Rows from block 3 of the text encoder of a small contrastive audio-text model, named by matrix and row number. Rows with one number belong to one neuron. Each number is 500 + 40 x the weight over its row's rms, rounded and kept within 0 to 999. All counts start at 0. Numbers have three digits each.
After each neuron's rows are labels from the 100 texts, of 14976, where the neuron reaches its highest value: "fires on" is the input token at the peak. Only what is clearly more common there than usual is listed. The data: single notes of 20 synthesised instruments. In brackets: how many of the 100, against the usual share in percent.
# fc1: MLP up (text_encoder.blocks.3.mlp.fc1.weight, 768x256), inputs 172-255
# fc2: MLP down (text_encoder.blocks.3.mlp.fc2.weight, 256x768, transposed), outputs 172-255

fc1.121:430513483457530528439467538465494533525569562513483507394494494535476446523509471493525519480487520516500463580503493388434448500511471487519501559545496535480493514463507533403444511462551510471528505540529491454469599537531457546522483400514486516447
fc2.121:502487474508547490472534472465510406457455509469501429529469470475475543494517490488457502403491550468511449488473547453517491529469524460525498489498514489438437491495573521513506474449482501482514483483529557530547403573479493456513528433492479492448
fires on: "c" (100 vs 0.6)

fc1.736:480474512508532543460541492493455515476512507493498522500482492511476473449480476491572492452452462507544491552452488532442451493521465460481523569523535435476546596494500530468494534549527496562487550472496517525510504480504509496520499435569498476518
fc2.736:501515476563479477480508504481506494486492485478519434508489509516470508538459604545443407576537512550468531475500429554521494472467542502512512453480488509504514440441533443528464412452513473479522458513428510558541556545454475552499506531425589545592
fires on: "pink" (99 vs 0.7)

fc1.86:497582462480519468500507573500431516511457473595567492574549501528487548523519439474560483475533427475511498523514493485539403493530455541545497460506462519471443492429497448524534508518509471470441544513510530605497577460551498547468454455528505555409
fc2.86:459448546507492534475477528532534455497561496468430496459427389474625522528484505508481548520483501580536481535478481544545455569486466536522479475466542470531458471517458478447471478520551513515455570536514485468486476522521517487514478519503519475513
fires on: "clipped" (100 vs 0.6)

fc1.184:483480486500465549530469488447502552495442592537517502527482476504505494477454467526542442464505504527538497546514527485500534559520447522583478463520574489550447549531454504536580476446502458443520502517536436591527476458565477501455463473526539502527
fc2.184:515507496501432515511540512600527510484507475512529513402545595417462571541509483475536549461419507519483537557498557507548458557506539503475479528504446476481453526531556521491469536438497538515509469477463503409445506507507462491525549539476475463502
fires on: "muffled" (100 vs 0.9)

fc1.554:486514490465466425520502495492531491461459494519451527497434510457431518521482478510494526578534536457404515489514539493558428489541525495517466477541513418538479576484493550454576494464555516488450509539538457512506511453481500437529418431486494543514
fc2.554:566519482566468498498516485474406538509531489540530509499497443481607550515508614564521479416515459520507562550457543477461463568531404494521472532496423449570445492506568463508503502513459445476449562517529529481485544529516475491507489467532514552457
fires on: "quiet" (100 vs 2.2)

fc1.156:444481493548503532466519525467545507472438492596499520513539476474510521405517457509507479498465534535511536462517500429513531447567539550530576503499527578499462516531563536484542536497534482515449590510423407473424474566433537482521505452505495512428
fc2.156:582485490508477522455501520569507492496499521446526537471496522433529575493485578460499487536481478457388472530470587556436494563556389479530452530494453434494513439496442428490468581577423503491541481491452535508563455477494550511435553470545465502511
fires on: "clipped" (92 vs 0.6)

fc1.710:412480493564483469430524488482552491530544438516496465491508478452473537460553419447474527482492448535540576545522519485436442558577492541569545515485537502568504527497513577492502472492569560435482547495528510496487507498482450523520463442438473480459
fc2.710:599491506484493490561528470501441516495529487507567513544564566500590547491485557501541576497449537506476592484475515456566553481526458481453505532495567565501486481505469436503537550490543477477471561463495435439490515511487521469533471515501529513507
fires on: "rumble" (100 vs 0.7)

fc1.243:447523530512498478452533501511540442491561499574487531471531449542478562517538534508496457495522476526470550416587520498373430412478456535533460511510585552507483491526555478465514440458434496482508535524514549513494542461509474523416432541501457501451
fc2.243:480500484453495529471464519510482485518543504520491503557556455528410513510494545515521489471540501563470511460558459482540487544461536520506475510543519440461469515438506479551452501485526543468499539560489537481525434618421532500485436467517535458610
fires on: "in" (100 vs 2.7)

fc1.349:450498541575567488522460455496490557520478503470484488512498516461463526465511445484537516501533464478490543456480542516491482519543491573497495473532488468444455452427516525440508469529540560477494472566534409458532501509477488477427456484499395573455
fc2.349:521495515543443493507474482489483454467533470470502493577493472462496492526481527458495458503517496450441432408448474504496490489479566515512494465466537470493452540504543490553531435571436479510528503472459511550468447402510454515433541557522496469495
fires on: "rumble" (100 vs 0.7)

fc1.612:476462510488511507521566538582507536518496537540556512509530526521514453394520551484479585493468519488505567456512494472360471452576494491541445536455519466468551501511454554531557504574491531428494524468554445478542470516568487503509464502478515469486
fc2.612:527448478522497491431472494560519452554490468488516461534604503510557498572516488538536553535461537489514579503524521540479564489480563509467515512489467583459560505451422490474493429512517494530554435518510492451405514492467505545510557412535538484557
fires on: "white" (100 vs 0.7)

fc1.398:488488463495547392446527550468515522510423436452462502533412532532567486484504507491490576499517486468524454596465530486519458542548486503504530561497535537541479615465531452482477457572507450440502513517489499473500469509532471554472511494555451534559
fc2.398:458549485463481569547550490487459432493529456536532465467501504455537516531469486498436526549489450414466493426412477530523494493508509545463490498451490416521499434551413450537484481495557523536535536559510488506591547470481502519532493446522552485473
fires on: "quiet" (100 vs 2.2)

fc1.139:498479543490546450505481532429418462421516537495528508467455448567474530560526539520498483467478520526452505516551433478451490538462464490515589585462540545570507475500519459550530516475543518505505476496470460528544422498471548430512513446484442458486
fc2.139:471441483481536521474476552454538547482450497522599560473430464509436583529520460447512546514486462442487430559481522475504396508469448510431517480532456466527473554529480456476553450479532500484498442464521545517514554483582433515494486544457475480467
fires on: "thin" (100 vs 0.9)

fc1.77:500552490454530553478520457559543602521497473487468469454521498518552551474521537531424456484455475474546494517603533504539468486588487432499555508539539573499527570491485560404578545491479362426537535544528536484498470597521560499557441450519459445505
fc2.77:588449507478507498520509495573471470486532483463479488550447500464482473482435525526490493437506515486493570568475513482432486547450508519503493476502560538511499474447480530463391482526577513504509505478478468517510439513518509480532547521462506503568
fires on: "white" (100 vs 0.7)

fc1.143:495517536444508521508510502473492401453445515419518479503430503482514499515436510484538421474505491488529504463539478440475464534472488501552454486509538520463527475505428498463512494487493477557460473425501506488553489492531486522449538400510537558508
fc2.143:477458468557512389476441489488461477544484474438501479478485546539475501556513490423555494502507567509507473513410495466559452497449519501538627548477532496523463509513546524517477493439563462442528511481502485572456493515525500514447424446518498483469
fires on: "noise" (100 vs 1.4)

fc1.97:453424461529490505434519527514487565463490480509462491468464537405498488495540444448475459451476480460547535549482412502545510486468447486570434545479494562468484557494486443463515460484481435445532496505536483502546433520422470536417542523546470547518
fc2.97:457511475529526492470412504509480465471568516482441435546467421484465583479536528437578473471462497504499459506479495447505514472485512538468579524507551464498455483443466473511588433479510458490529521497474546451521571478403448524471470466474478540448
fires on: "pink" (97 vs 0.7)

fc1.582:426495530433487509545502462539470465494441441486452513550470480447608438461512470473474530531505438522461538540480456450554525524516494549490495528522500571507548423458552541501496553494508439533444542549506526501473598487553511508486492499488460487430
fc2.582:493534616523545463484466561488471499521514519528482551440488438552510517493511549535538545580573505449469525519447429487449559507465483514561535492534513549518481500505444454496478493499460503523532435484530470567537555430563504518451477531499443478477
fires on: "hum" (100 vs 0.6)

fc1.208:487582536473562498521429535530529495457429582461525543508432476506520503486497535521514485552563449469502541495545529533537401477548504494568453521420475531466524602539490521456509507507552557532515530504538505485522516463398488504510507428504526449488
fc2.208:507564570445574497492538503471433506538461531473471485479505452488528555467560469419547459438507465468512436564502505540434522513568554477441505500475543519507497565542469464472475510526559481494534412494450496540434525502471491508530532535515485516499
fires on: "3" (100 vs 0.7)

fc1.603:501581443520544481457469486530516543469416451501443496439471474529612480443461401466455557539503517479525522499556524458467458516597502438502490572499468382476479538482463518566498465478582620529553511453496465520513482525529547530468499453455510522516
fc2.603:492457499521496576547525518519443425492573505527480548523499457490434453550510527552545521525515482518504450405473466550532506629437505531545473499460477521460448505509571472537453472527460481537462532525603574532487501467441509470586516516557533452549
fires on: "bell" (100 vs 0.4)

fc1.344:443528456462517464516427466520524518473452504472406500493416467431590489458434474474495577525483456572484469458515524483479451542487496465514442514518507563470517531456526481493485438459583470458462497516471418504458529605511518504545468520498468484544
fc2.344:468495509505532546483491486489492495500447480577501558529535459489436533518555510551476509558449546528473447481486477485528488464476457511470564505525571447540477534546532470471541563505433545496591561448463534570468507486451549417480554471588513513471
fires on: "pink" (100 vs 0.7)

fc1.547:417500585490521459473537508503457462565511478564527567518513498540464515471458500494443541492451500496550493474508483466483453467524556499513497495435495478522530544505497551528487437475543480459519590519534446540480548528518596444513428492459540478502
fc2.547:532373433535561513397469501485492540478563503414552451479456539464520489487456541466499507468514548510477491501458502528510517461523549467429471445405496550455486565498488501535509498557476498477544410449486396457468465450464451454463491475496443528517
fires on: "white" (100 vs 0.7)

fc1.683:517440548457507536563507453475460579489473517480470473559479432542504488515453483505520517485441478490519478543538506527468474491459482478562512460538539477529523553478519536525558556434491506453474555465479512458436497509443400569450513476461461546565
fc2.683:496540415521469495499503520511641539446532496559523560477583568466523482486472449532437516536539482408439578462403485485459517508541520542490518490469548511478488473512499495493498470479489481504510546501521450540469551496492602440458487487523525453538
fires on: "muffled" (100 vs 0.9)

fc1.540:580496571481537500548496523430508515516451543554452569505487546482441527445487449576482475525493414531438468516520474472467441460537566491503445522538504540471499493516535473526519569470493520428431522492486532552449524513569572487485531481521496571431
fc2.540:453523415515504489447524459570540549428491475505470569467442513467449482436515503433517433493487452516516490573519504518547509466545457517512497476480525469463557549488509515488539463435525513511433532489515447606553519446494506517523472487467494522475
fires on: "noise" (100 vs 1.4)

fc1.465:490512461470492486507471517521510505489546565482569486475454458471530493532458498509497511477518516424508504544437439444490457522492478522519480473446458575537449481458547472484515570460481619468469496396566473501509489484584507565503482512402428497519
fc2.465:474493576534493488540599479536528483530479454507526534515502538508493515521472474495439524482538442461534412497570552498488522576451455544463471488484529494435597504450543554536490516541490478547498531475458488549436515526558477515444512424441507572523
fires on: "c" (100 vs 0.6)

fc1.701:473531511441460540497510500465574515487550521541501478501501533495589493534531494482559460490510495497489527439481476541539460502491567468521512512604532518494521598528457502463542433458521534486507467520521491482423511467560459482439492540444453479480
fc2.701:435567474509443493555468483555470514406496519431504459482454470471506529498560571480457526448488501465475507478562567499428450459471452489490508365495589609493514533566440501475486539541432494558452518533501571542518451421477527455537466521510426437513
fires on: "<end>" (64 vs 7.6); "," (28 vs 10)

fc1.538:517494544483529434443477562448542518531485478430455568502445496465499493546487482467515499526526452513478508454461486512489406565516538490515583540499507464522557538518433519523531530587487583549505458436528540507469500505514514493442521536529477539446
fc2.538:430462488498516462513486509416545518440439517527476505537451501493619435421491469509507535497513476500525509458553453525489488487545467459493514520463478477598523452446542473431526449471500524434568445489466474451520484503470466486404477480573478437456
fires on: "3" (79 vs 0.7); "<end>" (21 vs 7.6)

fc1.522:567536552444505499453546578498444533421524518432560471499492445535475566516503561545521453508529570532531502576475487496471474452480511469459453432503518583478502445481510548523466444516573560486558533467472520520532483490516485517534499465483469503461
fc2.522:536535521485532508552475440521537484479463419569456470564463531515511488491492482439520467467477470477460519478505505561516457492547468538487433515466582505472554495455516435501533579478527416490482462499497537513471460496401513536453534522520492496517
fires on: "thin" (100 vs 0.9)

fc1.551:512471572447533455417480554509446486509457458471454528444521486577507480506501500537511484555481458481555525501416506466429510560523437499545549501491524545491461497480541488469510471414517550537472495477521527490446541420523484487532426431420466491453
fc2.551:489498533507450458505481458535453466546528600439452513539498485603417573491527482498479459446498504584477542504518591464496474504539498501488530501503551507495598435495430388508497500433509466475456523500472489486568504501486552480449452484524493515514
fires on: "hum" (100 vs 0.6)

fc1.66:431562627463493530368417541526510527481492458519465583522467517535515457521509497521454500499550509490582491526529498495531500590518463498521484494486503499471529518502564506504495484471516486453544440439479505512481489481452510498536479490426468488516
fc2.66:590495435516516466497448471464512463469479482501505393537478547428482488448468532531524484470523527439491565450434541507481473565439486469433513402508491423503470525499433519512496555458511492488504460505586515500490517462500537567460511486507470465506
fires on: "thin" (100 vs 0.9)

fc1.166:502526479530514527551492481461580504529483508510544494504472443508477477526466508510511553474522514520467493430584534473464510526471520545603428414515462490453518579459510472478540416566549526446389526472513465457412460510524501505508549496540533495519
fc2.166:483428454417532482520530569466476448415496524526547457478449511492495469488522479515545489463475559518471498544475483519474506530473483460517502464465516533560492468472530499463416419471568443441459537501485517457559549528510501560484445533543478442458
fires on: "noise" (100 vs 1.4)

fc1.353:514496553545555447500461459394495476454483531488502523452540504524440493531550465510546463540522481510451546473537470507514415533430517544519448451490489556542463484529512477470577458467469511494495548453506496542497456510586514485498540482417471462505
fc2.353:534475448529467448490463470494499462541465564502435483533489426507490489468537429420517463472492496517422431524443508551537491502544550493489452490469456527548533456455490452522564480506460485477501498562549501560490483524432408570525475500531457547444
fires on: "noise" (94 vs 1.4)

fc1.634:443502471533497531587519500457463493476501550509476517521501498523523488543475463471460488497514568446559488542482456439475496553483511537576531501515521484448546465426429574512455475530496546524500526463473488480496549499511499413502491471393500498435
fc2.634:555493438474524501505498425491557516562483486475500497491566464492465409488501504487510507524499484455523515432494442558554496453479596555481505580541480463476562468499495500534514452441584494526536466541425506481520471530506439506531485461451532453495
fires on: "<end>" (71 vs 7.6); "," (29 vs 10)

fc1.102:538519474397476499462516525495490517477522515451456515572557462513457459480528526461537543503521443494456533519529533517501475445543480570489562571458464578499480553538512472491488499522547463509464479483513532480467439475471562537503458458550515518551
fc2.102:402488512404486496499454471479542512504546471521496556585424494454533553448472478563525515525529450512446524522489553473513473515534475493554512538475481509463410498402504477470480540471478542476494460547516471466566457515540495434490529467550553524585
fires on: "muffled" (100 vs 0.9)

fc1.256:456471580462501465468429496530474479539494469511497517477459529505459458489568414532451516482490456516461588403473494484520456511568533534518483470466534471490445512475573443463539489487509448459524478466468532488470503490498581459527472439509502441523
fc2.256:548472453471473475563487508496485462494474587498477520488501547483495548474530586469453542472513470536505456425588487493420500447445506518481433467539541531517512531538454508527486442491445457494482436436429460479548526572551512519521520446520436459491
fires on: "pink" (100 vs 0.7)

fc1.729:500469428549528495471515479490532471526478557519435551480479384495520488481527483486556521494474486572483488504518528541484528519545484538555559505443501505579489502479515510505571452472505479427461508468550508530560559417422577482524418446533485541543
fc2.729:517497465467458502437573498539466530553515537553565488536597576582453539457467561516430521508567467500525475506484534500488518524515521445455554513535485548506507542519492488527520510520536514533482458571404476489416520416521529482482536522496488560507
fires on: "white" (100 vs 0.7)

fc1.376:474521460478500563461493540488539504452472537480513485520485493519525520456481557557443498558500494526450524521453502574601519561488474549479508415505460577542550534497556436517499517514618440500506605484507548461548510566532521520503492527554495572575
fc2.376:480531388573509468512502494417534497571431513573591522382524492493503437435399474561481496523465436482551466505495502436496494481544453502459472549487460480545486514477498543503448412462532534498560470587469496531482457500511496475526530453480516513465
fires on: "quiet" (53 vs 2.2); "<end>" (47 vs 7.6)

fc1.386:533490422404517455443502552519498449492477495488485507456486540533573516476553540508510483495455499471470561572515507458480505540486465464542476438485458611531509500450435524525460555548516466501514480488455475523560610518510517503462570514469487533592
fc2.386:506518552533565555530503497508542523514513469570515479541445518499463485572473540511446582490497506427440478504509549487479515504546459535525500503503515466490452556464538420486607476536485510512538492467501479451504418499476550489510497490450548539494
fires on: "thin" (100 vs 0.9)

fc1.338:487524532415434455420535438460529553494558545531458498462492509597434520531509478458496508485520492548519482532448534476579458497501479495471539560489583523480434473517529581568480484490506466491474517511483530458444513557536546442466454454451498484514
fc2.338:553498479447444500497547611476506486464475514544500481519462516508525507543495462484497474535557522496482514490518456558470494398439491469502590505494449503545509516448463510504579476522529472484526586513564457539532525391584496545517516499504515549510
fires on: "quiet" (98 vs 2.2)

fc1.433:478519478462484481403474538553603588495519545543538525443520508451513456570450495500454561508458558530500480480510470510492421547537453426437539478489496555555589499487563513511439495509512492518500531425502430479488461501598515572455484489515437467442
fc2.433:525473579514521475606478511539472444540444527517576449464488631482476456468481491474455495458442434513446475533442477425446486471436510473484456466508525450489492506504527487569518501517500523519497511535467516582467529579468434499462484537481512482463
fires on: "c" (100 vs 0.6)

fc1.602:503486464529541435433510522444539466537555485561484545437532441492513516492537538468478520467491481497543506523525484498448473484548524517513497438466526578503487491523523555520521482515498525447520481469560556511530558433477539511458478457523450462533
fc2.602:470507441464518453520507525558512483432532568450447445524474525481501550526488426515444506477579546489589558552493510511484571433538518490521462521441372467537500460519536480537485542466512525549499545529476490479474486514526476548499504625523585543442
fires on: "in" (70 vs 2.7); "a" (30 vs 10.8)

fc1.99:479577421492492465430478545479496519503468412466446415493492448518478508451484462474440523495557501481532508507515453487531485618547481529521508550467458397457480500459527539534471459498579562550505508495530448528492478504459583436424488415513421451595
fc2.99:529510497460503447508558494448534487468526550462465563517537495524462477433565514540482513493536521530524507504584458478517502484528477483434548499514486578491497555499559530472527538490493538496539486501530552483551486615555438536602478538542496451565
fires on: "bell" (100 vs 0.4)

fc1.513:480484498450547489439487536570522451450548529463449482517491481529511538498513525538529517453446444534556586441517497495468437546495460447531533508490509498416472455460484528464495551501438546536481474492352506550452498530448481531470530523573545498461
fc2.513:538566569505563469490455463477482522540526535483531491473524523517492516498468481597521497446520524533527477494470530420444552586500486477495433599446495510506490523551545447554469511557503462449540527408522482412509467500443519478486441481489551528488
fires on: "thin" (100 vs 0.9)

fc1.732:495536471483573522506472493411490554506497506479469502538416539515534433560486456495469547413523492482452511542603527470490517516488441470524495539513450475568533440465491448572510454485533525486486523479471531515491524484514478475501531521530470497483
fc2.732:567482491628526491481518511545531492570511473545541452523567479500545462515449511500509491532485488477508556529469498497560505431467454534520431501538494436461452494498466550503493525504457441515501565489497462553511492486514472467524527492510565497533
fires on: "<end>" (70 vs 7.6); "a5" (12 vs 0.1); "g6" (10 vs 0.1)

fc1.228:509524515541555518486549476501504491508403586520459570469514523526453567528458520500464463482531460544535491481515505523443371502568510499487521439508471516546555491508533573487534492483517478452517516463589535468472503511467597533542446453537500512506
fc2.228:537486448474511517512541534468447480449472511510542447571506455531609501434510504553485449477542511464489564502497469494548545445470490521555549548484507494432514496442461486451542468448485484430431491394440478451496484470507473488483571577511529489514
fires on: "3" (100 vs 0.7)

fc1.56:519491473483508503482530516564501504525470510530534513448546496515519424509562526516412606513422561482534539454502494502426514455554482503482509516487553482492528548508476524465582537497589508443506528489529496504555448453549529530512478511504557417528
fc2.56:441459513518529498494552559568482551492548506492507494517517475482524454528532506500508535496415474496559487422537533521419539462558530498473556523388525485465568486529443473454569540501516470479539542434498500518496503473518528511521444498511538459501
fires on: "white" (100 vs 0.7)

fc1.382:437526527516480554511523521480501480515551574581422567581473523535550473506488449496495505507517523444539564540493502514508461589469499545533469495559528479450517408447512522574537543501447497477470535500491560473566490492471453523490508521482429451530
fc2.382:568443497489524468478461481436495511536456544464534495482435503489489431487540482538457539537553559494471488506500480501515492541451579500466532455549459483396468538524472571570430475510572512516465499517479491526444511603433467522495526575514545539478
fires on: "g5" (100 vs 0.2)

fc1.255:455522541521475476467492555502509496507505503455516477468563506551509517451482500522470527492505490526473486493457641495533524503550528531562496493508528545479483465415530528520539465520617542569508490461529439517501522440538449499475412518500508468469
fc2.255:488416496485568484437541508507495407523515457440498545479479593505450477532534493378523484472498557487522437486499440432454527491441553488414547536451456505488473521497485491425463512458437431471461481479537521539463481453456450487467500445483446421476
fires on: "rumble" (100 vs 0.7)

fc1.194:494485439467421509483515457494471553505474509471513421534529514559518503475505590438528434503518436506519481449461533501498490508540511500447473493472480536490483498470501535539482518496468484474474473476436513505490536468612477552465500543467452499556
fc2.194:558496537476446533543441495526515473505571542493573464534497428546546496536515479492449517468506482511500539444470472561517532570482553525476457492541492462491543509471497461493515568551488481558583448545523501594486536557521519475483467464495512505522
fires on: "thin" (100 vs 0.9)

fc1.218:518537436472528521460530529456529479609484565477435531497458543504476479486484501510459504466480400466515446543456474500534486486480486484568474504505546559485495456455577538544500538453554516528507481498490443465496525541627464517525508430452470557480
fc2.218:507486435495431483492498499485551575391449464560473516509511520486460461545468551510480555499497479561547505514519524497508536471480460456450441531572497455506513539474471552506588529502458473532465585511440535528482479510471473508490473494539464482521
fires on: "quiet" (100 vs 2.2)

fc1.420:565498499505462490488514530435483469465462486504501488505453435527571493484490526495472501531558525462474505492555503475501576539507510590531435473514490511472469534462495539516399435535488482510539496507494491526516548535548473490528537405498479525483
fc2.420:402576490433492453501461417488532467428569478471426519466517486448503471482458461503495539483469459469497501519483491467417436476509463411443521501423520524485448477463504560504533489473526488544529499517479416442527499481485543536447495479462509607479
fires on: "thin" (100 vs 0.9)

fc1.659:496500535523509495504488480442577468501516510514446531543470499463533513567550421459494484524479464511483548473567487477416521513469570455473551512507498438457444506560550488485483497507476508542508524474477509505558504533481456548420548497468529489566
fc2.659:515532521540437407522560540508524431515430404525546501438454476528505461552511515504517487423467452483526492487504468539535456452456586452516526532500439511523508442493463484461438501466558467507486440483497552527500459482467501543525500472488486477435
fires on: "<end>" (74 vs 7.6); "," (26 vs 10)

fc1.422:455580441415499502476524453485501509543518548611466492524504437493480531496525456571461530537536504511501479496508490561524496543506516508655425505420510465444481487493519542396436546607555534572487496521454515484515552465501427502488536463539562528527
fc2.422:505523456544453519426513506535514435445492479479516481521510550484498521478470457504501523528492467442529486460528523439514530508442428458473494527567549544522481435495500481407531516437537516462449524428593496551421501456478542508593456504474491468507
fires on: "bell" (100 vs 0.4)

fc1.529:505463482516534434468572537451495537532486481559441544543543484536498580524544535475466501439509472428514530536503586493497502476556433470568492491460517445499547423487492522479486535493564547508424530511482532475498517556568489512498464497471510430456
fc2.529:504464514511569428507473507478530507494467482476470566519547531529526511475555475507473482474514488464496526470465571505522547461564479507491612454485496590483545471559515550479451527491534421407559502424552520488408501452497457454572441526502481475468
fires on: "in" (66 vs 2.7); "a" (34 vs 10.8)

fc1.763:532538469440468471578453492518519463482477431475426471513513441502487481459495547474501489515550513531518484451509487431471483564560553550450468470483550524545487500512529534431502526512506522513473522476531474485455480475496463482520540424488448547482
fc2.763:506564517462371527500412529505456499363509466539500513474485523528543479487509428483513467457581522510496517495519521466572458412451457434536518479538450494508511556505556434533513511534491497499514491486512473470463544521488493451530501474532539470491
fires on: "<end>" (83 vs 7.6)

fc1.345:508481526579536503506539482486467387434484533594544566549476591541507467471467446481488472479497508542530448505513544494484481516537466529511490447490478536471493522513556538472491498501557504505504561463441591499448432487551530428506515486499521489474
fc2.345:501548473521503501530525470551460587513512451491477509487478436606479475549573500544535491554552488471475512476550440437477516498476593535446496541491496474461589474575473475471499544494474449564486487484521455503438475562523498452541508484524533462464
fires on: "3" (92 vs 0.7)

fc1.18:444524491480531524467470478481543490437475455495580537503490502487531497442468458451490525535491500554470520486511457483489467520474588489510505534535517464467519463432593530546523573485570528483461479506549512543477569531511514515471535429527479506505
fc2.18:489471477575553475476537457435503460521473500499417490493533482528413491531542547533448525462487549481495520496521483554468482444451564447475472440438575573592504466550454467450451450473488501511504490560451506651488529484557476503544526482496511458493
fires on: "pink" (42 vs 0.7); "rumble" (31 vs 0.7); "3" (14 vs 0.7)

fc1.484:534523404532539497532573419529469444529434543484529511443501421458476515428513449517457579495474516478506547491495471538454462516577533570489512456455510416489433507458495549514519492496533505545449548457536478478476484443470477596495447415589525581469
fc2.484:541555517477535547435534594473563518388559450465471510440524543473519477515445483585490490510546454440566445523472445524536519538466477489463480496564529531549471560533451503519443468443473534457517455527498524458457539469564528463546485557535498454533
fires on: "bell" (100 vs 0.4)

fc1.437:440486531551452491467491486475471469549516549424490514539422442547539518447548523502408501516485445547486557482499486590459441490536543503586546589508559523525505550444442587504516492512526549518552534489542450513463487469534554443503521436494573476453
fc2.437:568529530558544493489516589491495502484597533526493509521546451467517486514513479475510499447573561509513494468495508472481511560502526556483455580548470483503541482494506509461503490512520460474468509520488525509506467537426521507495469494496468519528
fires on: "white" (100 vs 0.7)

fc1.412:532521538504616502500545535547513495514519461543479511519497537511474478487498575531480541498533506506472574543514500568496483446504415512539488437525487505523486496523507506526532500513523584500462511471483493496513557477524480522474505527545452501536
fc2.412:595519526472466512544500536471590448598477518498422441487495488369518506494460487553500512522449537447537445432499525529473460487497538526494496504506526454557483498443533476512438509478535493476524449495471490489551463513497502548465490417497450483512
fires on: "<end>" (100 vs 7.6)

fc1.500:560492519506519376506473492397526517494485468425561511502486439511517539487536561463469533514489538541546503579529511502540480465503560582559479538547497556522542516514504477490506519549552537499474478451492476507510498484487500465458512438434449554512
fc2.500:506503501547465522469521566473537497452512538477468436475530458514478453547538495495552480510490461542525581541535510545525488490500530509546546510474543550540460460447432490486496498457499455452408551418448465450496558417537472514494554550478511475523
fires on: "tone" (100 vs 0.4)

fc1.740:476554514452525520464513486537460414464510486521536475449502466553517463521487417471450420431538448515468455552512536460490459492495451491512512491562490516515459530503556481472543524484489513436464529436600479424519459537529495508555451435442455489513
fc2.740:544536527503431537490518545461458457519551474506568560459491537545517508530506473569470548548524500498508453383552521526567496556531533515501466483503455474472514520544564512469519532501516531494626480507524488562479513550514502479401367511532479497553
fires on: "3" (100 vs 0.7)

fc1.385:522515557557537486542471461512494485520481506527537527394470498469458467488487473491448510528464474507456475544460498495582483548546432557513481516582501548454461498477561565469529489494608557456542536382473488526479502503500527438493503501543496519481
fc2.385:485511543502521532497455458530567553534525445510486581490474576520534494473509488466439509524534520539517482514528409520437457490505491481494495510472516498547502498533486442580476503534462436501510485466489427495571525517427481458445549499455450482473
fires on: "c" (100 vs 0.6)

fc1.728:486506486461487510423448466451509481543419543437483506557532528508571508492518535488585524511487550551469510417522429526519529554522473504513460461487526444438524521456537563526541570435530532480452574483514472456469545492491419504506467462476453514497
fc2.728:566474594527517541528531519493489447456509520534478526542533478540533553445486496427422455489488501568486492472519486461510476506527582455485565525480474473554463445481444470487506537571438494516550572481447487511541497523488480464505543442455523431521
fires on: "rumble" (99 vs 0.7)

fc1.38:464538521503509484510486496479442472564558556527563529442496453443525452568499477600481552510465476477467460500463468438455578520467515546550487456440520573552490426437497531547531489484495520495466484498520486483437473519561515528473477538392472522436
fc2.38:501568519459493500496548441574446466585497514506534525461509574490467421477418491464521537478513478527499487508509407462509426497503497558525553520414491554559536483522560412503495485525464533481508563481523485531537555527538442486470531524442441457434
fires on: "c" (100 vs 0.6)

fc1.657:554552480486551504467439538507458487555503450521476514461537473548528443555488439478520510451527497453520525470483478505458478546517528449391482481478548430602518558485453526444481519477469483495477546490500458452499526454493433557407434459438548499534
fc2.657:518535490479501518503461480593547542590496464468447453538466470551555542475495528506527502517501479482499456433470545465493586548494552510466495508527508523544444534453468428470528566425485538502545545506485476494507443460525504511511493448585534410509
fires on: "<end>" (95 vs 7.6)